python train.py --model="masked spectrogram model" --dataset="chords played on synthesised instruments" --train_examples=52083 --n_mels=64 --hop_length=160 --input="log_mel" --win_length=400 --method="mae" --mask_ratio=0.75 --loss="mse" --encoder_arch="vit" --encoder_norm="layernorm" --encoder_norm_position="pre" --encoder_activation="swiglu" --encoder_mlp_ratio=2.67 --encoder_head_dim=48 --encoder_fused_qkv=false --encoder_bias="all" --encoder_qk_norm=false --encoder_parallel_block=false --encoder_dropout=0.1 --encoder_inner_norm=false --encoder_patch_size=[32, 4] --encoder_layers=8 --encoder_width=160 --encoder_positions="learned" --decoder_width=192 --norm_pix_loss=true --decoder_layers=2 --init="kaiming_normal" --residual_init="scaled_by_depth" --optimizer="adamw" --learning_rate=0.0023 --beta1=0.9 --beta2=0.95 --eps=1e-08 --max_grad_norm=0.5 --magnitude_pruning=0.7 --max_steps=7700 --batch_size=64 --epochs=9.5 --lr_schedule="step" --warmup_steps=770 --weight_decay=0.07
Rows from block 6 of the encoder of a small masked spectrogram model, named by matrix and row number. Rows with one number belong to one neuron. Each number is 500 + 40 x the weight over its row's rms, rounded and kept within 0 to 999. All counts start at 0. Numbers have three digits each.
After each neuron's rows are labels from the 100 clips, of 14976, where the neuron reaches its largest size: "strongest on" is what is common among them. Only what is clearly more common there than usual is listed. The data: chords played on synthesised instruments. In brackets: how many of the 100.
# gate: MLP gate (encoder.blocks.6.mlp.gate.weight, 416x160), inputs 0-159
# fc1: MLP up (encoder.blocks.6.mlp.fc1.weight, 416x160), inputs 0-159
# fc2: MLP down (encoder.blocks.6.mlp.fc2.weight, 160x416, transposed), outputs 0-159

gate.275:500500463500451500500500500430500500408500534553597500500500559500500554500457581500500500415433500500500500430453500440443500500500591545500500500577566500500500500500530353456424500539500500500560553500534552500425470500500500500500500438500500459500465500500517500500500560560500555500573500500556500500500450555430500500500471500476560500500500500447500500500500474441500500500454447500500500500500557541604574433578500500500569500500445500439500500500500410541500500443581500
fc1.275:500500464500500500500500412460625559372620446500500500500500577500500565569500552500500446422550536448500500500500409500448500500500500500500500500500500500500500440474542500500555500541500500500500433500500500500482500500500500563500500500500500500500444500451500500500563500500407500500500500500500500589500500577500500422500500500420500500500580553500500500557427500500575383500500407393500500500500542500500525500433608500500500500500500464500500500500500537449541542500500500
fc2.275:489500500500500500500559507549500482450460500500500500500500500529500521500500500537484521486496465537500556500500444450500500500451500500461530500587500500552500500500500193500500500500500500500500500500500533418500500500500536500500500500500554500549453500500500500552500561500500500500500500500500500500540500517500500500500500500500500500500500500500443500528500500475506500471500500500500500500500500500777511500500500500500500500520500500441491451500413500500500500500500500
strongest on: block (66); square lead (31)

gate.343:500571430500500500500500500460564500500500500500500500500500500582500500365500556500500500500500573500411500500500500500500606500500500500500500500500500500500500428500500500500500500543500500500500500500500500500442444500500435593500500500500425437500411500500500500500500500581500500500570500500500500500416396500500500500500500500500647500500500562500433500500403500500500500406500593500500500424500500500500500500500500362500587500411500500500500500500389500500500500500500570
fc1.343:500500548500500500500531500555500500417500500500500500500464500447500422500583500500500500500500456518425500500456500500541365500500563558500500500500536500500526500538500457500500463468500557547500582500445445394500500500500584500405500500500533500431567500500500432566500500500566563500500379572500500500565500500575500416500500500500403432500608427500500500500500500500471500500500500500500500564446500500500469500433500500500500386500526534500500543500568527500500530553500470
fc2.343:459500500476509529525631526500500500500572500410483500500500520500453484455500514500500500482500500500500534500500439500500448494443500558500576500500500552500500500500500316500404583500530500500500500528500533500500500500488500500500500500585463500455444500500500500500500653384483500557500500500500500544527500500500500500544500544500500500529549548559414500500462500452500500483500408398500566472500500461566602415500500439442500500500500483516513500500500478500500500500500444
strongest on: arpeggio (99); the note D# (83); playing: arpeggio up (58); root: D# (33)

gate.103:500500546500500500500444500449500538500423500500626500500580500500500500500500500631563500500500553525500500460500500500500500389562500575426538500600500500500500562500568437474500554537500500500500500500445500500500500525500559500500500500583500452500500455500428500500420500500500428500500500500435400500500500542500595500500549500451500500500440500580500539574500426500500500440500500500500500574500423500557500552500468500464500500500444602500440469500500500500500538500577500
fc1.103:547500500449500380393500500500500500500500500567500500404500500535500555601500500500500500500500348500500500500500397500500500500500500500548500500500500500500500500500500500500535500437500616500500500500500500500500435500500500500500419500500444541500500500500500374500500500500529500500500500500500500500500500500500500421500500500500413500586500500468500500582623500500500500500500500500500500500500487569500500500500404500500636500500500550500467555500500500500361500500500587
fc2.103:500438500500540500500500500571456500500500500500500500500500500500500500500500500500500458500585434500500500500500410500500500500500500500500500500500500500500500448500500556500500500500500500429500394500500500500500553500500500500500404500458544500675390500500500500500500500500500500500500500500500445500500500500500571500496724500500500500500500562594500500500500500500500500500500455601500500500414500500368500500500500500612500553500500500500500500500500500500619500500434500
strongest on: text has "noise" (34)

gate.175:500500500500500500439500500500500500500468500632500500500500500500500549372421500500500500500500500500500500500500500500582500500500586500500562500500500500500500389500500437500500500560500500334500374500500500500500500590500596500500500500500500500500584500500377500500500500500500500500500500500455500500500500594500500571500500500500500500500500500500500500500500602500500500500500500500500500500500500627428500500500500500402500500500500500500500500334500500562500500500500500
fc1.175:571500500500500500534559648500500442500500585441500500500464500441500424500500500500500500500500500500500586594379500500469500500500500445467500500500500500500500566500602500500500500463500500500500579500500500500500500500500500500500445500500500500500449566500500406563555500500500500500500391500367500500500500540552500500500500615500500554500500500500500500500500401500629500500500424500500500416500500469457500500500500500500566561500500500500500500584500500500592500500500500
fc2.175:500461500500500500500500500500500500500500487500500635500500500500500500500500500500584500500500426500478500500500500500391500410500518500500500583545500500500500408500470338500500500500500500500500421500500500435535500500500389500500500500500500500500487662500500500500500500528451500500500577414500506500500574612500419502500500366500500500500456500580500536500500500500500500500570500500597500500500500500550500500500500500500500608500500500415500500500500500500500500500500559
strongest on: text has "noise" (37); organ-like (25)

gate.157:500500500547500500500500500500550549500500500426500446441500473500500408500500500500500500500500500500570500446500500500500598451408500500500500500500500500500500414418500500500424500500500500500670500500500500500500500500500500500500500426500464419458560500500500500622500563391500500374500500500500500500453500500500500500500500500500500500500429500500500500500500500500500500500595406500500585500500500500500564500500644500500500547500500500500500567385500500500500526500414500
fc1.157:441500562500500500500500500459500500383500500500500500500500500500500417500500477460500567500500500500500500500500421500500500500545417500500432500500500500410500542500500500500500500500500500500500500500500500612500500500322500500500500557500500500418500446500429423467488500500500500500500544558500395500575500473438520500500369500500500500662565500500500500500500388500541500564500500500500500431500500500500500398500500545500500434500500500500500500500500548500500500568500500
fc2.157:539542500423500500624500500500500559348500500500550500500500605500442449500500500500500500553476500451462485500500541500500500542500500571500500500500500580500500500531500396500500500500500500551520535500500515566526464500453500401521500500578500500372500567500545453500500439500500416500456500539500500465500446500500500500500500500554476500500500500500500500360558500524438542500500466495500500465500500482500519388500439500392500525526500500500500500500581446461500454500500500
strongest on: arpeggio (99); playing: arpeggio down (69); the note D# (64); the note F# (63)

gate.392:392500557415500500500500500500500500500554500500595500430430500500500500500527500500500500500500500633500500500500500500500500500500500500500546436542431500500426500500500443392425551551500500500500500500500544500500500500500500500500500500570500436500500564584500500576500577550500500500593406555500500500500500500500611500500500500594500442500500500544500468500500551587500500500500383500500500500394500500544437500558500561500500500500500500500500576500460500401500500500500500
fc1.392:500562500500500500500561500598500500574419451500544500500500445500500500500500500500500500431500500417500500500500541500500500544500500500425500500529500500620500410500500449500500447409463386420500361500500544500598595500500500500500541534450500500500500500483528536591438451500500500473459500500542461448500500500500500500500500500458500500500500459500500500500500500500500500500500500500500569530500583603500500500637500598552500500500500500540500500419561500500478500500500500
fc2.392:511500500500437466500500464500500500500500500500500500500500461500500500547500338500500500333551500500500500500500451500441500500429525477500506500500546500500500500500597521525500500571500461448500447500500430500500590443500500500500500500500500500500447500500457527500500567500500500591500526578401500500500500500535500500500627500500388500500500500570500500575458485500500500500445500671516500500500547500411570500500500500500500503500500500550500431500450500500500500536500495
strongest on: playing: arpeggio up (52)

gate.285:432500423422463500500548500500500500500394500500593500577500500578500500468500538500535500500402500500500576456500500455447467500500500500500500500622500500500500500446564355435434500544500500500566500500500549500500500523500500570500500500500500500558500500572500500500455500500500500500568500500500500500500500500500500500500500471553544500500500431500545500612500500500500543449446500500500500543426500500604567500500500500500500500500500500421396500500500370577500500500540500
fc1.285:308500367500500500500500443500421500500500500500590580500500500500500500500500500500500500500500500500500640500500500500500500500500500500438500567500500500500500500500500500535500500500500500500500500568500500500500500351500500647500500500500500407416500500500590500500500500500500500580500500500500500500500500500500500500500500500572500500500393500420500500589500619500500525590500500500500500500500593500500500468500500500500500436500500464500500500472500500500500500500500500
fc2.285:405500500500500500500500576500500500500500500500500540500443500500500500500500500565552500500441500500500500500466500500500500500470500500500500500564500500567500500500500322500437500500500500441500591552500582500500500500500575500460500500500500500528540500500500500500500500500500500437500500500574500500500594500500531500500500500500500500500459467500500500620534500500500500401500576384500500500500435500749500500500500500500500500500530500435408447500500500500500500500500500
strongest on: rumble (96); block (52)

gate.173:382534463448500500426500590435500445500411582569500500555500500500500500500500529592500500500500500539500637500467551500417500500500500500459500500500559500424500500500544427500500500500500500438525500500500602500540500500453500500500500500500448500500500500500500500500396500500500549452500500500580532582500574500500500500533500500552500545500500446456500500550454500571500600465432500421434578500500500500538500500500500500570500500457500500450414500500500409500500500500500500
fc1.173:500500500500500500500500448500454500500500448500500500500559579442500500500639500500500403500500500500500500500500500500500500500539500500500500558500500500500500500426500500500500500577466500500500500500500388500500500413500500500599500500500500500597500500500500500500607415500500500500462606500500500500500500500500500442500500500500500447500394602500500500500500500414627500500500442418561500500500500500500500436571434411579500397431426500500500434500500500500500500500471500
fc2.173:500500500500500500500422570500500500500500500500500500500500500500500500500500500500500500500466500588500500500500500500448500500545500500500500500604500500570500500500465247541500500500500500500500500500500500500500500500474500500500500500553500385500500500500500420500500449500500500500500500500500500500500500500500500500500379500500401500500471500500500500500500500500500500500537500500500500500500500500763533500500500500500500583500500581500521417519500483440500500500534500
strongest on: block (63); thin (high-pass) (61); rumble (31)

gate.393:398399500500573500500500500500358500597500500500500423500500500500500500500500500500500615500500500500500500500500500560399500500500500500500500395500500405500500500500500500500500500500554500500433500500500500500500500500500437500500406500500500500500500500615403500500500500462500500385588500500500500500500500500500500500500500500500500500500500500500611500578500387500500500500500500500500500500500500500500500418500500500420500500500500500500398500500391500605500500434500500
fc1.393:500500500500563500500405500500440500602500500500500500500500500500500500500515500500500500438500500500500500436500500500500558500500500500450578500500292500395500553500500500580500500500500600500467570500450500500500500500500500500429500559606500500500460500500448533500555500500500500416531500500500631500442500500500500454500599574432465500500500500500500556500500500609434500519500500641500500532500450500500500500500500500500500500500500500500447500500500530500500500500500500
fc2.393:500559500500500500500457486402500567500500500500500444400500500500427500568459413500501478544500576500500500420500500500500500500500500500500500500415500500500500500500500632500500500500500500500500500500500500500500500500599535500417447623500500500500500500500500500500447500500500500456500500500343500443360500500500500500500500500535500500517500500500500500500500500500500568500500500500409409500500500500378466500500500500500500500500588500605619500500500500500500500500568500
strongest on: arpeggio (81); marimba-like (54)

gate.307:448477500448500443500500557449528500500426536500579526500467500583500500473500521500581500511404500557536574428500500500388500500500500500415500500598500500500500450500500377443500472564500525500500500555500560500500500547500500563500500500500500450541500500500500500500500552500500545462500550500500500500500500500481500500500570500500500500500459411486548555500500500500500525396500500500500500586451500500564525465500500500500563500500428500404413500552500370602467500500500500
fc1.307:500500431500500500500605500500457500500500536419500439500500500480548500596500500570500500500555436448500596500500500500370500422500500500500578500500500500462500500500587554426500500577500500579500382500500500500500500500596500500500500500500500500570500500500413500500536533500500463500500500500425573516417500500500500500500551500390500500500533500500500566500432603500575500500500524573500500500500500455437377500418500500500500500500500500500500500500500500500500500500500500
fc2.307:417500500500405500500500611500500500500500500500500500500500500500500500500500500548500500500500388500500500500402451500500406500500500500500500500534500500500500500500500253500500500500500585500500552514500500500612500500500500500500473500500500500618500500500500500500500500500500500500500500500500500500523500629500500500500500500500500500500531500500500500500500500500500500500500500500500500500500500500757500500500500500500500500500500500500415500500464500500500500500500500
strongest on: rumble (93); arpeggio (77)

gate.174:500500500500500500500500500500500500568404500500563500500500500500500500500500577500500500500500467500500500500560500500500500500500419500500500500500404500559500500500500455500420500500500500500500500500500500500500500500500596500500420500500608500547539500500424500500423500565500500500500568500500500500444552500500500500500581500500500500576500576500500500619500500500692500500500500500500455595500500500500500500584500500500500500562500500500500593500542500587403500414500372
fc1.174:500500500500407432500587564500500436519500500500500500584500410376500500397500476538500500557500500500500537582409481435500448533538500500500500431500535573398478500500500500500500500597500576527500544500500500613604500500490500500500500500500500428500461500574461500500500500500500500500500500500500500500536500446518500460584500500500500500500418500500461444500500500500500500432464500466500500500500500439500538570500535572500500500459559500500500500500500500500577500500500632
fc2.174:471500400500417500500500500487500500470500500500500554610603517500500500500500500541500500500500561500500549500500500407500500500500500500500531545537581500428465500429581439500500500571442500500500500553500529577500468500421554543545500500500440500500509500500500493442500576533500500500409526417541500500500541459500500500500500437500500604500457554428500589509500539431577500480500500413500565500500500443500547500500500500500478500436500475399500500536500399432500500500473500
strongest on: playing: arpeggio up (80); marimba-like (55); instrument: vibraphone-like (42)

gate.119:500500500500500500500500500500500500500500500500649350500575500596500649500374500500500500500500500500500500500500366500500500500500500500500404500500500500500500389500500500500500500500500500500500500500500500385405500500425568500615500500500500574500500500500500500500500500500500500500500500500500558500500500570500500570500500500500500500500500599500500500500446500500500500500500670500500500554500500500500500500500500500500500500500400500500500500500500500500500500500500500
fc1.119:500500633593500500500500500454500500500500500500500500500500500500500500500500567500500500363500377500500500587500500500500393500559525500500414500417500500500500500500500500500500382500500500500500500500500500500500500617559500500500500500500594500500592500500500538500500500500500500500500500500500559500500500500500500613500416500500500422500500500500500500582500500500500475500425500500500500500500500639596357500500500500500500500500500500500500500500500500500500500500444415
fc2.119:500500500573500457556500500500500500500500500500500500304500427649500500500500500500500500500500500500469500500454500500500419500500500500500414500500500500500500500500500374500500500500565500500500500500500500500615558500500500500500500500500500500500500500500500532500500500500500531500500500614500551500333500500500500500500500717500500500500500500422500500500500500500500500500500500500500500500449500500525500500500500500500508500500500649500500460500500500500500500500500500
strongest on: rumble (51); marimba-like (36)